{
  "horizontal_flip": false,
  "encoder_qk_norm": false,
  "encoder_inner_norm": false,
  "encoder_positions": "learned",
  "decoder_block": "basic",
  "init": "trunc_normal_002",
  "beta1": 0.95,
  "max_grad_norm": 3.0,
  "adamw_weight_decay_other_params": 0.05
}
Rows from block 3 of the encoder of a small segmentation model, named by matrix and row number. Rows with one number belong to one neuron. Each number is 128 + 32 x the weight over its row's rms, rounded and kept within 0 to 255. All counts start at 0.
After each neuron's rows are labels from the 100 images, of 14976, where the neuron reaches its largest size: "responds to" is what is common among them. Only what is clearly more common there than usual is listed. The data: made-up waving flags. In brackets: how many of the 100.
# gate: MLP gate (encoder.blocks.3.mlp.gate.weight, 384x192), inputs 0-95
# fc1: MLP up (encoder.blocks.3.mlp.fc1.weight, 384x192), inputs 0-95
# fc2: MLP down (encoder.blocks.3.mlp.fc2.weight, 192x384, transposed), outputs 0-95

gate.222 [127 106 127  60 168 144  86  93 153 119  69 151 166 124  93 144 131 177 129 104 147 105 145 158 153 152 172 186 102  43  78  69  72 106 136 136  86 121 170  70 138 181 147  88 118  59  88 112 181 121 103 127 205 117 143  85 100 100 150 125 192 158 134 144 185 144 162 141 165  80 144 132 139 178 204  79 152 152 149 116  88 104 186 152 114 109  81 117 125 122 139 114 168 153 187 135]
fc1.222 [113 117  82  86 158 152  85 106 138 110  61 110 163 114  88 169 155 153 119 116 156  94 124 152 166 155 137 201 110  28  56  99  74 108 120 125  94 122 170  68 172 192 119  81 135  54  66 104 198 120 104 118 197 143 143 111  91 112 134 159 188 106 112 141 162 157 143 131 179  62 157 153 125 154 185  81 166 125 147 124  92 111 222 169 126 131 101 138 143 119 147  99 160 157 166 131]
fc2.222 [140 180 103  88 178 110 156  87  87 131 125 129 140  91 147  99 126 130 139 121  80 104  98  86 122 114  98 163 150  73 125 154 107 115  72 100 132 133 166  80 125 118 116  97 155  72 150  78 183 141 150 143 159 116  73 119 101  84 123 120 114 103 173  99  78 104 188 135  74 162  62 155 192 103  95 101 111 177 112 169 114 116 156 122 194 130 120 153  99  83 133 129  80 174 151 122]
responds to: green (49)

gate.354 [153 119 148 175 208  76  84 114 101  90 113 133  51  40 145  60  99 106 174 105  99 115 134 154 173 110 133 143 148 197 175 139 192  86 154 211 157 125 123 157  98 166 101 144 110 100 112 173  93 152 165 144  88  78 136  87 109 134 101 132 126  97 121 175  65  96 161 147 124 185 101 129 130  94 118 139 113 124 158 140 120 120  99 123 102 107 215 123 141 151 128 130 154 126  94 125]
fc1.354 [ 94 117 135 135 230  84 139 140 104  90 110 121  51  30 125 105 113 113 147 134 120 103 137 175 128 156 120 116 130 168 154 148 180 124 158 196 126 131 128 147 131 147 127  92 146 123  93 155  73 151 104 115  92 143 119 133 122 106 102 158  99 117 134 118  55  94 152 152 144 190  93 148 132 159 120 158 129  87 161 153 113 111 105 156 147 141 191 113 148 152 119 150 172 120  94 158]
fc2.354 [222 130 165 138 163 178  97  80  96 118 127 138  98  42 166 137 111 104 127  73 101  92 152 161  91 109 137 144 148 112 111  71 144 138  91 146 122 185 101 166 131 123 173 134 129 133 114  79 131 139  96  91 152  67 129 147 154 201 195 136 119 152 118 136  97  97 111 114 167 119 114  99  93  77 111 120 105  80 137 117 100 113 148 115 175  56 162 116 151 150 162 119 178  92 187  80]
responds to: red (66)

gate.62 [117 156 114 171 126 142 182 160 120 181  76 155 109 124 119 142 147 227 126 164 130 143  89 141 152 175 138 127  94 143 142 111  61 195 124 106 110 123 145 108 122 129 125  75  95 120 110 122 127  69 193 157 147 120 140  93 102 110 106  74 163 133  88 144 122 173 121 115 119 166  51 162 116 103  98 121 153  90 142  64 218 163 145  68 120 119 142 136  83 141 124 171 173 135 132 111]
fc1.62 [147 104 144  60 173 121 124  69 112  81 117 112 146 105 143 144 156  28  93 147 129 102 162  95 112  97 136 136 186 128 142 146 136  54 146 151 120 190 148 168 160 126  74 178 188  81 144 162 123 204  55 105 113 125 102 155 130 130 150 122 121 135 120 101 173  79  98 111 133 114 193  77 182 146 171 128  91 139 157 165  98 104  92 192 126 103  95 142 197  83 138 161  87 103 145 140]
fc2.62 [ 90 195 180 115 147 143 177  77 168 115  81 174 180 124 107 147 141 109 131  76 117 112 156 125 144 140 103 124 107 112  58 158 124 155 138  91 135 175 148 140 108 133 117  82 168 181 161 140 113 122  97 111 142 123  83 125  53 117 131 141 181 143 101 147 148  72  77 178 128 112  91 149 163  98 112 103  91 135 107 121 111 134 158 136  84 126  92  92  94 110 135  80 235 129  71 133]
responds to: orange (54)

gate.103 [169 101 111  91 119 145 109 157 146 141 107 151  57 180 132 101  67 118 176 142 152  99 111 119  92 118 171 143 154 134 102 119 158 143 125 158 103  74 128 103 134 143 121 168 119  68 180 198 126 106 132 139 160  83 108 136 119 128  99 151  75 139  92  72 120 133 110 100 122 127 161  86  53 114 101 160 142  98 182  97 108 102 176 171 153 139 141 143 167 155  67  99 160 152 118 189]
fc1.103 [ 86 154 143 147  96  89 179 107 135 117 141 107 213  89 130 191 183 161  84 105 115 173 165 143 148 114 126 112 102 137 136  93 109 137 124 134 139 183 108 155 102 129 133  77 124 196  42  72  94 142 133 133 127 139 116 134 167 148 119 125 170 113 157 104 100 143 163 137  98 158 102 161 203 120 167 128 113 140  60 144 120 152 143  80  85 140 145 103 112 102 183 120  97  57 118  83]
fc2.103 [156 134 176 144  96 134 128 155 159 114 124 150 143 147 127 108  78 184  63 140  79 131 165 125  99 138  79 133 145  79 128 124 158 168 115  97 137  53  99 155  85 104 132 135 142 189 138 146 135 146  94 109 155 155 124  93 230 106 101  75 123 108 169 136 144 136 160 159 148 144  60 113 147 187 115 131  65 131 139 193 126 140  76 119 163 147 111  71 134 103 170 124 143  80 127 139]
responds to: green (66)

gate.246 [109  89 111  99 138 119 158 139 164 165 175 117  91  88 143 138 118 126 137 102 103 103 158 125 120 115 119 184 147 110 140 202 173 153 133 114 141 134 127  91 116 110 150  83 132 135 132 122 122  86 152 164 162  81 175 102 119 139 119 121  98 150 171 119  78 142 133 100  59 147 214 134 130 195  88 132 169 139 176 162 146  84 166  54 154 101 127 126  97 152 120 111  79 130 187  97]
fc1.246 [131 171 156 140 126 128 101  96 116  84  84 134 166 132 114 113 138 142 119 183 127 139 125 133 156 158 149  60 132 164 122  72  83  90  86 146  91 124 158 176 142 150 103 175 129 116 124 133 109 162  68 119 137 154  74 167 131 120 158 144 144 127 103 119 177 123 100 157 178 113  65 111  93  76 164 154  83 131 111 112  85 156  81 220 119 150 118 117 130 119 145 122 200  99  93 158]
fc2.246 [ 64  75 164 167 128 119 136  61 123 165 144  94 105  82  84 158 125 121 105 141 144 159 140  52  96 117 133 109 117 104 100 183 149 123 113 132 106 158  99 124 153 158 135  64 158 144 156 141 161 107 148 141 131 101 161  98 156 117 126 115 136 143 160 134 113 141 148 103  56  93 198 137 143 129 109 137 144 141 148 141 155 128 143  88 198 148 135 156 117 137 110 117 158 143 180  67]
responds to: teal (55); blue (54)

gate.170 [125 140  93  57 128 147 160 100  96 109 171  73 159 170 151  72 151 134 133 156  59 157 114 138 170  98  97 155 120 211 141 239 145 149 131 176 115 184  80 112 126 181 148 163 120 100 113  75 167 122 162 178 124 129 141 109 163 162 130 123 128  93  86  99 104 136 173 162 151 180 131 164 106 118 130 140 149 148 115  86 166 155 104 103 158 135 145 172 107 151 145 123 180 117 137 113]
fc1.170 [113 145 108  73 130 182 177 120  86 122 160 116 158 142 159 126 118 135 110 192 102 168  93 108 140  69 140 106 121 134 147 223 104 147  70 163 151 127 106 131 149  81 128 120 127  81  78 144 105 144 130  87 135 124 150 138 158 114 141 144 153 173  47 167 108 102 113 178 112 135 139 189 141 116 109 113 154 102 101 141 174 172 142 128 153 127 137 109 159 157 166 131 225 110 146 104]
fc2.170 [122  93  97 172 169 163 136 133 121  83 106  64  78  40 119 120 111 124 193 145 150  70  94  98 111  85 148 162 148 163 132 160 125 119 251 164  90 116 161 137  97 121 128 130 129 124 106 107 129 135 211  89  64 150  81 148 195 154  99 147 123 127 136 142 180 115 130 143  32  72 144 131  82 115 158 109 136  93 109  87 160 100 140 149 160 127 175 107 179 104 126 123 162 125 140  84]
responds to: green (67)

gate.209 [132 123 150 172 101  78 109 116  97 110 144 184  92 129 162 179 160 158 175  92  90 138 147 113 101 157 137 109 134 105 145 165 143  76 137 148 140 134 116 171  99 113 114 120  93 144  66 127 126 123 126 196 167 122 151 132 130 105 152  85 107 121  92 181 108 160 180 172 119 123  84 132  77  82 118 123 186 189 167 128  97 150 110 117  69 121 113 115 202 193 168 119  92  92 126  93]
fc1.209 [143  50 155 130 113 126 144 123 133 175 171  93  97  31 102 104 153 124 109 110 193 135 136  96  91 108 139  99  78 116 129  80 139 103  91 119 105 183 138 107  90 174 160 181  96 155 124 106  98 189  96  74 182 112 126 147 170 169  92 120 155 153 143 152  59 175  74 145 104 130 148 165  59  93 104 124 187 102 126 195  81 138 167 131 134 155 126 106 118 114 151 124 112  96 140 116]
fc2.209 [ 99 118 133 169 102 193 118 105  87  94  89  79  60  98  73 111 112 151 149 127 158 129 141 140 176 100 106 136 106 113 135 108 118 109 132 154 153 124 150 107 161 139 200  69  33 160 107  93 155 130 147 112 129 123 116 103 112 102 114 133 111  71 117  79  73 104  92 101 169 122 124  71  48 115  51 105 120 148  94 144 113 184  67 124 198 129  83 148 117 130 128 106 134  95 151  89]
responds to: teal (56)

gate.336 [186 127 170 186 160  88 106 103 126 122  80 166 117 105 112 152  85  90 110 127 133  71 199 170 153 115 114 122  81 112 178 103 132  27 102 127  74 127  92 145 128 112  73 128 141 144 131  89  94 175 144 121 174 128 176  94 155 130 139 133 103 157 112 161  89 167 119 150  76 178 126 127  92 130 135 162 143 197 112 130  65 153 100 110 131 186 145 169 128 173 164 127 118 131 137 136]
fc1.336 [143 128 144 163 168 103 111 140 120 112 129 141 113  97 101 117  69  83 110 127 112  92 158 156 205 123 162 124 100 122 191  75 118  71 125 152  65 120  98 170 131 127  90 142 163 152  77  87 109 194 143 134 141 107 142 101 151 142 150 141 109 143 113 178 105 168 117 146  79 178 122 125 105 131 138 177 146 155 127 132  96 160 116  90 160 192 129 203 184 135 182 123  82 152 131 124]
fc2.336 [162 144 118 131  86 124  59  53 115 127  85 141 137  66 144 131  89 156 146 139  91 107 191 178 202 119  89 143 117 151 167 140 116  96 106  75 143 180 108 134 118 136 173  78 126 161 127 124 126  86 111  60 110 196 103 128 140  90 148 133  60 101 117 160  96 131 116 156  82 144 124 134  91 149 155 140 121 174  87 148  82 137 163 214  99 194 125 130  77 107  97 118 176 110  91 100]
responds to: orange (63)

gate.316 [103  83 130 130 106 184 157 115 137  95  78 135 100 103 132 129  93 126  65 136 161 123 111  72 122 149 184  92 101 115 185 179 123  87 134 142 114 154 150 101 129 131 128 146 137 117 153 104  99 149 145 108  43 216 149 122 120 158 139 128  79 142 129 133  99  78 179 102 182  79 144 124 125 129 124 102 105 137 114 195 145 149 136 133 103 129 117 132 160  94  87  88 154 119  91 109]
fc1.316 [190 189 151 123 128  98 116 158 114 121 162 125 156 135 129 137 155 107 195 119  95 129 143 118 127 124  51 152 147 146  89  74 113 171 169 103 163 107  96 143 160 153 106 134  97 100 106 173 161 132 115 152 203  64 106 175 132  96 125 118 177 128 111 136 137 173  67 164 100 167 143  86 149  87 153 153 148 102 149  75  95  90 115 141 133 159 137 143 112 149 126 167  85 128 113 141]
fc2.316 [116 125  76 129  93 117 118 141 241  59 131  75 118 135 168 177 152 196 153 148 146 151  90 141 164 156  88 141 119 102 143 129 167 163 145 144 124 117 136 125 127 135  98 110 112 145 126 116 127  87 143  95 171 133  94  65 114 173 124 144 127  81 119 127 141 133 157  89 134 129 132 114 135  61 124 142 143   0 135 157 151 136 106 140  77 138 164 107 129 117 104 157 110 146  74 128]
responds to: yellow (87)

gate.283 [145 146 146 137 170 185 136 148 160 156 149 191 160 139 120 165 143 128  90 157 113 143 108  75 173 120 151 114 101 184 129 158 179 108  71 114  86 161 121 133  94 154 113 151  94 113 131 142 120 127 144 148 164 135 142 145 101 152 127 127 152  89  75 142  97 121 103 154  93 122 138 156  63 203 142 108  62  70 112 114  96  62 153 137 123 146 108 112 102 112 171 100 162  89 130  93]
fc1.283 [103  73  96 141 162 189 134 158 150 140  74 178 138  94 116 136 175 121  66 178 181 135 156 115 124 113 117  69 168 114 151 112 149  79 129 107 159 113 122  92 105 133 147 132 144 112 122 105 132 183 136 123 100 163 147 123 107 126  65 107 165 143 103 130  78 154 144  99 111 153 150 134 121 201 125 119 143  93 136 149 141 117 102 171 114 142 114  46 167 106 137  68 177 176  82 143]
fc2.283 [182  90 125 104 173 110 135  91 113  75  99 101  98 114  93 154 109  86 135  76 130 166 165  78 177 140 147  72 108 134 154 130 152 115 141 114 144 107 147 161 145 119 103 120 151  62 120  79 114  85  49 164 143 119  88 135  49 175 129 153 174 146 140 183 141 146  45 142 102 132  84 230 115 155 140 122 110 105 117 155 139 136 117 134 162 102  83 172 130 149 111  85 148  87 183 106]
responds to: purple (69)

gate.123 [161 187  37 177 149 172 119 181 132 106 137  93 190 130  92 122  80 154  94  34 145 136  87 119 124 111 160  82 189 180  90 113 166 103 185 146 176  91  96 185 132 178 148 116 152  87 139  81  70  76 105 170 135 163 157 113 115 138 141 152 131 200 163 143 166 127 118 127 122  90 152 143 136 168 119 116 131 156 173 168 131 116 102 125 129 106 133 101 177 174  75 112 165  93 178 101]
fc1.123 [163 117  99 187 167 152 123 150 124  75 130  98 155 162 114 143  69 148 124 106 136 130 101 120 134 112 199  97 169 187  95 144 155  80 137 141 164 132  99 162 126 146 130 163 127 138 180  74 102  95  98 161 184 171 170 143  99 147 149 181 124 204 115 138 132 142 114 139 117  88 145 150  99 171 124 177 108 138 202 119 123  94 112 161 123 110 130 120 148 188 110 105 159  90 182  89]
fc2.123 [118 166 108 127 120  89 130 142 172 123 186 101 141 195 123 113 118 106 135 115 115  93 123 110 142 120 103 140 128 116 122 178 203 168 155  65 162 145  94 212 105 119 118  70 160  94  60 124  50  93  84 145  98 109 168 184 133 122  80 159 146 151 124 105 107  88  88 149 132 114 116 180 114 167  48 173 109 132 184 160 132 129  96 133 154 101 103  84 131 172  81 127 124 125 163  82]
responds to: orange (53)

gate.311 [123 170 158  76 185 110 124 134 115  62 132 121 175 121 182 169 144  72  95 158 153 109  98 100 157 121 169 152 156 136 140 112 132 109 166 145 105 133 164  89  93 117  54 140 163 124 161 186 150 135 154 129 101 168  78 112  97 156 131  89 108 155 105  83 198 118  65 138 163 138 130 119 175 106 141 126  52 119 190 106 174 136  77 149 169 122 121 194 179 104 116  83  98 139 116 165]
fc1.311 [138 109 100 181  72 125 136  92 130 173 145 143 129 124  85  98 132 153 169  80 136 111 155 157  93 143  63  97 115 139 146 138 159 114 116 158 133 131  47 125 134 141 211 104 123 140 134  60  92 103 120 137 122  89 160 137 160  98 135 181 124  87 130 186  87  83 181 117 106 129 129 143  94 154  91  95 166 139  91 131  54 141 207 106  88 160 166  82  53 134 140 150 119 133 114  91]
fc2.311 [104  76 136 125 113 115 129 161 182 147 142 143 141 184 106 120 141 124 181 119  86 124 115 124 185 155 162 118 130 120  69 106 175 138 147 115 170 134 118 143 174 122 158  59 106  96 122 141 182 100  91 130 119 105 163 127 133  93 105 190 131 180 133 113  92 186 186 129 111  91 119 120 148 106 114 113 158 167  84 125 104 152 126 139 135 176 232  81 120 113  68 121 142 139  80 148]
responds to: orange (55)

gate.149 [104  99 114  77 146 166  88 165 191 140  70 117 133 120 105 145  83  96 166  86 130 118 149 185 175 100  99 162 144  77  91 129  85 105 155 139 149 130 148 119 133 176  88 111 125  92 103  99 122 165 146 186 127 142 107 109 151  79 174 163  78 145 133 187 132  94 136 138 166 124  75 140 150  79 135 133  96 204 136 104 162  91 142 168 189 155  66  70 153 113  83 151 139 133 187 116]
fc1.149 [121 118 115  72 129 203 140 176 146 114 128 135 126 154 142 169  81 106 154  89 141 112 103 179 162  90  57 156 108  37  78 158  71  92 165 146 132 129 127 119 145 191  69 150 146  33  87 138 141 157 149 167 105 153 128 117 113  95 173 146  81 148 134 152 111 102 136 129 152 111 107 152 103 144 134 149 139 155 132 135  98 106 181 147 142 141  89 108 190 116  75 116 126 115 155  86]
fc2.149 [118 140  65 201 124 134 102 134 193 105 129 139 153 155 136 119 118 143 160 164 149 154 131 210 143 155 140 158 111 146 155 166 172  92 110 103 135 133 135 121 134 147 156 120 120 144  47 153 126 101 165 133 118  94 116 173  96 102  63 162 177  76 137 141 144 113 182 155 188 150 134  58  75 120 121 134 163 177 139 128 149 157 124  84 133 143  85  84 159 120 163 115 192 128 154  90]
responds to: green (71)

gate.183 [ 98 155 143 132 161 127 101 161 114 115  86  91 143 134 102 167  92 106  91 138 122 146  99 124  94 177 171 120 133  86  95 100 147 145 189 172 116 128 148 200  67 137 157 139 109 118  81 162 111 175 109  95 105 176  90  83 117 204 116 105  95 119 119 235 142 167 179 126 159  89 132 121 132  84  92 121 127 145 165 124 152 166 137 147 132 143 172 166 137 176  75  99 107 110 122 133]
fc1.183 [ 89 147 131 136 159 174 139 183 105  93  78 109 142 131 107 123  97 115  68 142 101 116  94 103 125 150 201 125 140  92  89 140 148 119 182 148 122 136 131 181  65 156 156 136  91 114  80 171 147 173 109  95  92 153  89  77 144 182 106 104 100 115 111 208 126 123 186 120 142  89 118 130 154  87 118 135 169 158 132 120 166 166 121 178 137 140 152 132 127 166  68  79 118 114 117 151]
fc2.183 [157 151  90  77  60 148 162 143 145 176 177 131 136 175 137  97  97 175 171  94 199 174  98 127 125 113  61 126 139 145 124 164 119 114  84 117  51 167  85 120 204 109 133 106 141 167 143 140 129 112 113 196  75 104 120 143 137 152  98 198 207 149 126 133  74 146 101 113  97 113  85 138  79 140 116  92 144 120 100 119 116 133  89 108 142 134 110 154 157 198  98 136 140  96 133  92]
responds to: yellow (85)

gate.191 [ 53 127  90 126 156 142 138 126 177 147 152 144 129 122 109  87 152 117 110 142 151 131 104 153 199 135 104 116  72 126  65 147 144 112 139  64 137 115 140 103  96 114 128 128 108 172 158 150 137 146 128 157 117 156 177 129 171  81  99 138 109 185 138  98 111 170 161 106 158 163 122 150 128 146  96 120 105  89 140 131 184 109 139 155 123 110  81  75 125 187 186 166 204 128 170 130]
fc1.191 [117 118  76 144 156 199  97 170 136 146  83 143 144 131 100 101  70 113 127 134 108 138 149 137 190  59 162 126 106 150  80 127 203  57 102 110 153 120 120 127 116 110 115 138  39 140  67 131  74 136 104 105 118 139 139  96 129 105 114 130 183 124 131 117  87 143  93  98 131 101  62 149 162 145 102 163 159 138 135 121 202 121 217 154 122 110 143 140 142 150 108 147 120 152 136 119]
fc2.191 [167  72 152 109  98  83 152 121 114  88  97  95 148 116 137 151 137 159 131 130 159 195 111  98 168 123 108  83 113  97 202  81 140 156 103 188 119 115 125 127 128 147 134 147 117 209  85 103 167 155  57  82 141  92 129  98 164 162 132  85 180 138 155 127 117 154 117 113 101 115  92 120 147 167 125 121 127  95  73 180 151  90  82  89 123 120 134 129 116 101 115  46 157 104 147 159]
responds to: teal (61)

gate.48 [ 86 176 138 123 125  15 135 213 151 107 105 142 121 113  96 142 149 124 181  56 150 132 165 149 113 123  69 101  98 108 122 133 161 189 155  94 145 101 148 148  49 114 102 117 100 156 153 137 145  99 187 135 130 174 158 132 108 147 100 164 135 132 144 109 147 123  91  95 111 101 128 163 170 145 115 125  88 150 104 109 157 137 109 157 137 183 116  93 143 146 145 140 155 221 100 189]
fc1.48 [110 127 158 162  80  38 139 165 158 120 132 100 160 113  95 135 169 114 201  88 135 143 149 160 115 125  58 123  74 105  84 118 144 170 143 105 150  86 143  88 142 107 149 123 150 143  35  62 130  94  95 152 126 151  55 113 124 135  97 104 163 126 143 175  75  91  88 145  92 110  78 169 106 152 154 118 105 118 149 148  94 146 151  61 111 189 142 124 139 107  84 147 161 198 114 165]
fc2.48 [110 151 118 144  95 129 151  54  74 143 103 158 156 123 145  94 115 187 109 121 139  80 109 140 100  96 194 143 102 160 195  54 170 132 122 100 117 147  79 159 116 130 163 132 105 161 111 132 124 132 158 105 158 132 154 145 132 138 116 131 137 129 163 141 129 161 150 120 127 169  41 136  86  90 112 124 123 133 144 102 135 107 119  46 203 101 110 150 133 143 134 133 115 124 143  96]
responds to: red (71); white (50)

gate.266 [107 157 101  97 142 107 149 145  77 199 206 140 123 151  98  71 136  81 112 115 103 132  81 103 122 131  74 117 147 149 142 115 106 109 121  68 104 138 129  98 176 116 156 105 102 114 156 144 113 154 155 131 158 149 184 144 118  76 120 133  69 123 129 111 159 133 104 114 169 149 144 181 132 113  63 111 147 120 156 120 149  86  66 139 142 137 134 148 118 150 191 150 135 112 167 173]
fc1.266 [158 113 193 153 141 143 126 144 160  91  87 164 146 123 163 149  64 121  95 120 210 117 139 150 149 168 151 119 106 102 151 156 120 153 104 106 123  58 116 122 103 154 143 123 149 118 145 126 136 136 116 108 111 100  91 153 123 157 178 128 144 108 137 167  96 138 144 137 114  94 150 152  95  97 202 147 138  70 152 124 153 134  63 163 150 117  97 102 145 111  71 167 121 244 100 110]
fc2.266 [ 28 112 172 139 144  62 155 145 104 143 149 137  91 107 131 130 138 146 145 127 108 196 130 130 208 131 125 104  89 152 105 101 163 159 159 167 152 138  97 146 184 111 206 120 139 158 209 117 130  70 112 135 124 113 144 133 135 132  95  69 131 133 173 117 124 158 126 124 130  92 157 101 109 104  54 150 132  64 138 124 124  71 107 152 107 161 105 186 123 177 135 127 137 125 164  96]
responds to: purple (58); green (52)

gate.5 [171 156  61 156  88 155 170 140 127 144 139 124 108  88 132 134 143 138  76 139 124 152 107 102 116 124  87 101  68 125 173  88 146 134 136 148 162 136 110 102  99  96  98 149 151 123  94 112 126 117  90 132 166 147 120 100 101  92 147 102 151  97 192 128 172 106 120 133 119 137 136  84 142 153 101  87 140 160 150 164 129 155 115 153 142 164  78 142 185 109 123 170 113 112 157 163]
fc1.5 [153 135 100 165 115 194 130 115 131 163 180 132 122  97  98 168 125 134  81  90 155 127 115 142  92 113 119  80 124  96 161  62 134 155 162  99 162 114 105 126 126 112 135 163 167 101  44 127 106 156 101 171 191 129  94  91  94 148 114 135 168 101 171 170 146 112 154 148 136 149 137 137 138 181 152  77  82 107 101 158 101 104  97 145 122 135  70 145 158 126 162 187 133 135 142 139]
fc2.5 [135 184  84  57 123  95 162 111 186 178  89 166 148 127  76 129 150 137  98 156 106 184 118 108  91 130  55 152 104 146 107 125  73 179 146  93 150 157 159 130 124 127  86  86 110 136 133 163 146 188 105 115 100 161 132 101 126  96 150  69 140 109 118 103 152  94 102 107 149 120 126 144 112 112  65 155  94 107 157 120 168 253 144  86 137 105 126 148 135 108 138  69  88 155 138 131]
responds to: red (56); green (48); many stripes (38)

gate.323 [135  98  95 111 133 191 104 143  79 150  99 122 144 120  96  84  89 130 152 110 138 160 147 211  69 120 136 170 138 135 104  81 162 110 106 136 155 120  78 211 135 135  83 108 117 129 142 160  84 140 131 123 108 112 191 102 115 141  94 107 103 170 121 129 113 115 128  82  89 126  98 161  73 144 103 151 106 105 196 114  95 136 134 154  89 161 143 115 122 169  96 143  77 165  69 191]
fc1.323 [ 48  70  64 141 142 217 105 189 110 204 100 122 130 132 113  91 103 132  83 116 160 105 144 168 116 112 147 152 145 178 108 100 149 126  80 197 114 110  88 167 125 132 120 162 110 140 137 121 118 157 100 121 120 113 150 149 139 115 159  98  89 168 118 164 129 122 142 110 143 134  88 164 131 117  84 189  97  86 195 152 135 102 132 164  93 121 191 101 124 189 147 156  60 166 148 165]
fc2.323 [143 134 137 114  91 165 139 161 109 140 194  62 167 114 120 121 138 177  73  94 170 120 155 108 135 129 135  91 134 110 132  88 172 164  96 158 165 147 180 197 120 102 140  81  96 206 128 178 105 117  91 130 135 181 118 139  94 118 153  95  77 167 102 105  94  91 123  86 103 119 134 187 145 116 140 140 150 143 156 114 110 154 179 100 141 134 109 168 133 128 125 101  85 117  42 153]
responds to: green (91)

gate.210 [ 99 100 144 121 106 157  89 129 155 114 117 152  35 164 127 149 196 157 120  98  95 137 111 120 185 130 140 126 128 105 126 122 127 110 161 135 116 139 156  85 182 108 147 196 206 102  74 130  91 117 113 148 119 128  73 127 100  88 179 153  85 147 138 125 104 136 119 155  64  91 162 112 127  81 150  70 171  80 161 105 128 131  86 104  99 133 134 195  89 111 128 127  75 117 101 183]
fc1.210 [168 170 127 156 111 117 131 147  79 160 103  99 207  70 147 105  71 131 127 127 134 123 148 128  99 136 117 123 134 168 143 160 146 128 120 117 149 120 101 161  79 147 114  81  59 146 150  90 179 154 122 120 141 112 161 139 145 169 118  85 157 102 144 108 153 149 169  94 190 162  94 135 107 185 104 181  94 127 132 123 134 143 228 143 173 115 130  73 158 125 104 125 176 132 165  53]
fc2.210 [ 98 120 117 121 129  91 159  89 102  94 152  83 135  97 108 137 144 132 122 125 154 187 123  91  54  87 123  68 153 108 197 166 182  81 174 128 160 150  87 144 151 132 154 101 168 140 161 163 139 156 141 129 191 131 118  81 130  81 123 148 170  99 114 159 148 106 140  73 125 132  47  88 170 104  89 136 100 119  96 120 139 141 112 155 164 129 153 169 140 127  82 168 152  86 153  99]
responds to: green (57); saltire (26)

gate.299 [101  85  99  64 113 185  91 210  78  92 125 120 151 150  96 132  71 160  74 204 147 120 108 102  79 194 131 144 168  95 184  92  55 114 133 115 123 168 148 120 118 110 153 142 164  95 136  73 118 113 167 163 104 122 106 112 120  31 133 130 125 145 127 149 137  98 114 154 163 143 132 117  92 122 164 132  98 153 109 115 152 119 127 152 126 108 137 109 149 150 120 128 121 147  77 148]
fc1.299 [119 170 111 187 108 108 175 136  98  84 148 150 122 128 143 149 147  76 179 115 124 122 127 146 157  74 157 133 125 124  75 142 117 163 121 125 132 102  69 143 175 153 114 148 115 126 171 141 157 121  85 152 169 135 135 171 174 153 126 157 154 139 158 112 158 158 139 162  95 130 101  75 170 239  78 181 136  96 168 138  69  68  66 109 119 126 187 154 104 153 161 121 168 122 197  81]
fc2.299 [ 90 139 128 104 128  98 115 135 113 153 118  66 180  87 144 153  65 149  98  90  79 118  92 111 120 196  91 113 124 171 178 159 117 117 171  84  80 195 138 122 204 146 153 121 132 138 133 114 132 103 186 136 149 163 132 123 162 111 165 130 136 127 104 123 153  96 185 195 118  73 105 116 107 181 119 121 128 115 115 115 150 125  83 158 103 124 115 118 118 161  86 153 116 142  48 154]
responds to: yellow (57); border (28)

gate.68 [ 97 145 129 165  81 153  97 103 171 174 155 116 151  75 122  73 147  83  96 120 170 199 104 133 132  86 154  97 143 161 102 157 114  98 116 127 100  78 140 117 125  89 145 101 149 113 107 152 133 114 118 152 153 197 135  99 149 138 135 143 120 132 106 156  71 126 165 123 129 130 108 121 110 127 141 137 150 109  99  95 148 177 227 181 112  96 105 174 178 117 110 107 136 133  98  83]
fc1.68 [188 116  96 111 148  38  90 167  82 136  76 158 103 165 148 174 137 118 111 120  86 105 113  38 103 128 111 135 181 108 208  74 113 146 133 168 122 127 148 150 159 148 119 139 115  84 151  93  82 102 189 169 105 122  75 176  99 156 145 100 118 115 125 134 147 132 117 162  93 134 116 151 168 137 139  56  89 102 163  99 116 137  66 117 115 142 156 126  81  98 131 117  83 127 175 144]
fc2.68 [107 148  79 159 105 163 138 131 143 158  59 148  61 136 128 137  58 127 159 162  97 112 139 117 118 129 129 134 121  79  37 155 156 109 158 111 101 119  79  39 130 130 201  88 125 126 152 143 157 117 136 141 141  94  59 154 138 108 109 155 114 140 138 153 123 141 129 150 146 200 119 108 101 152 128 112 147 172 125 120 208 157 162 182 138 136 130 177 135 140 182 115 119 181 107  82]
responds to: teal (64); diagonal band (30); layout: saltire (25)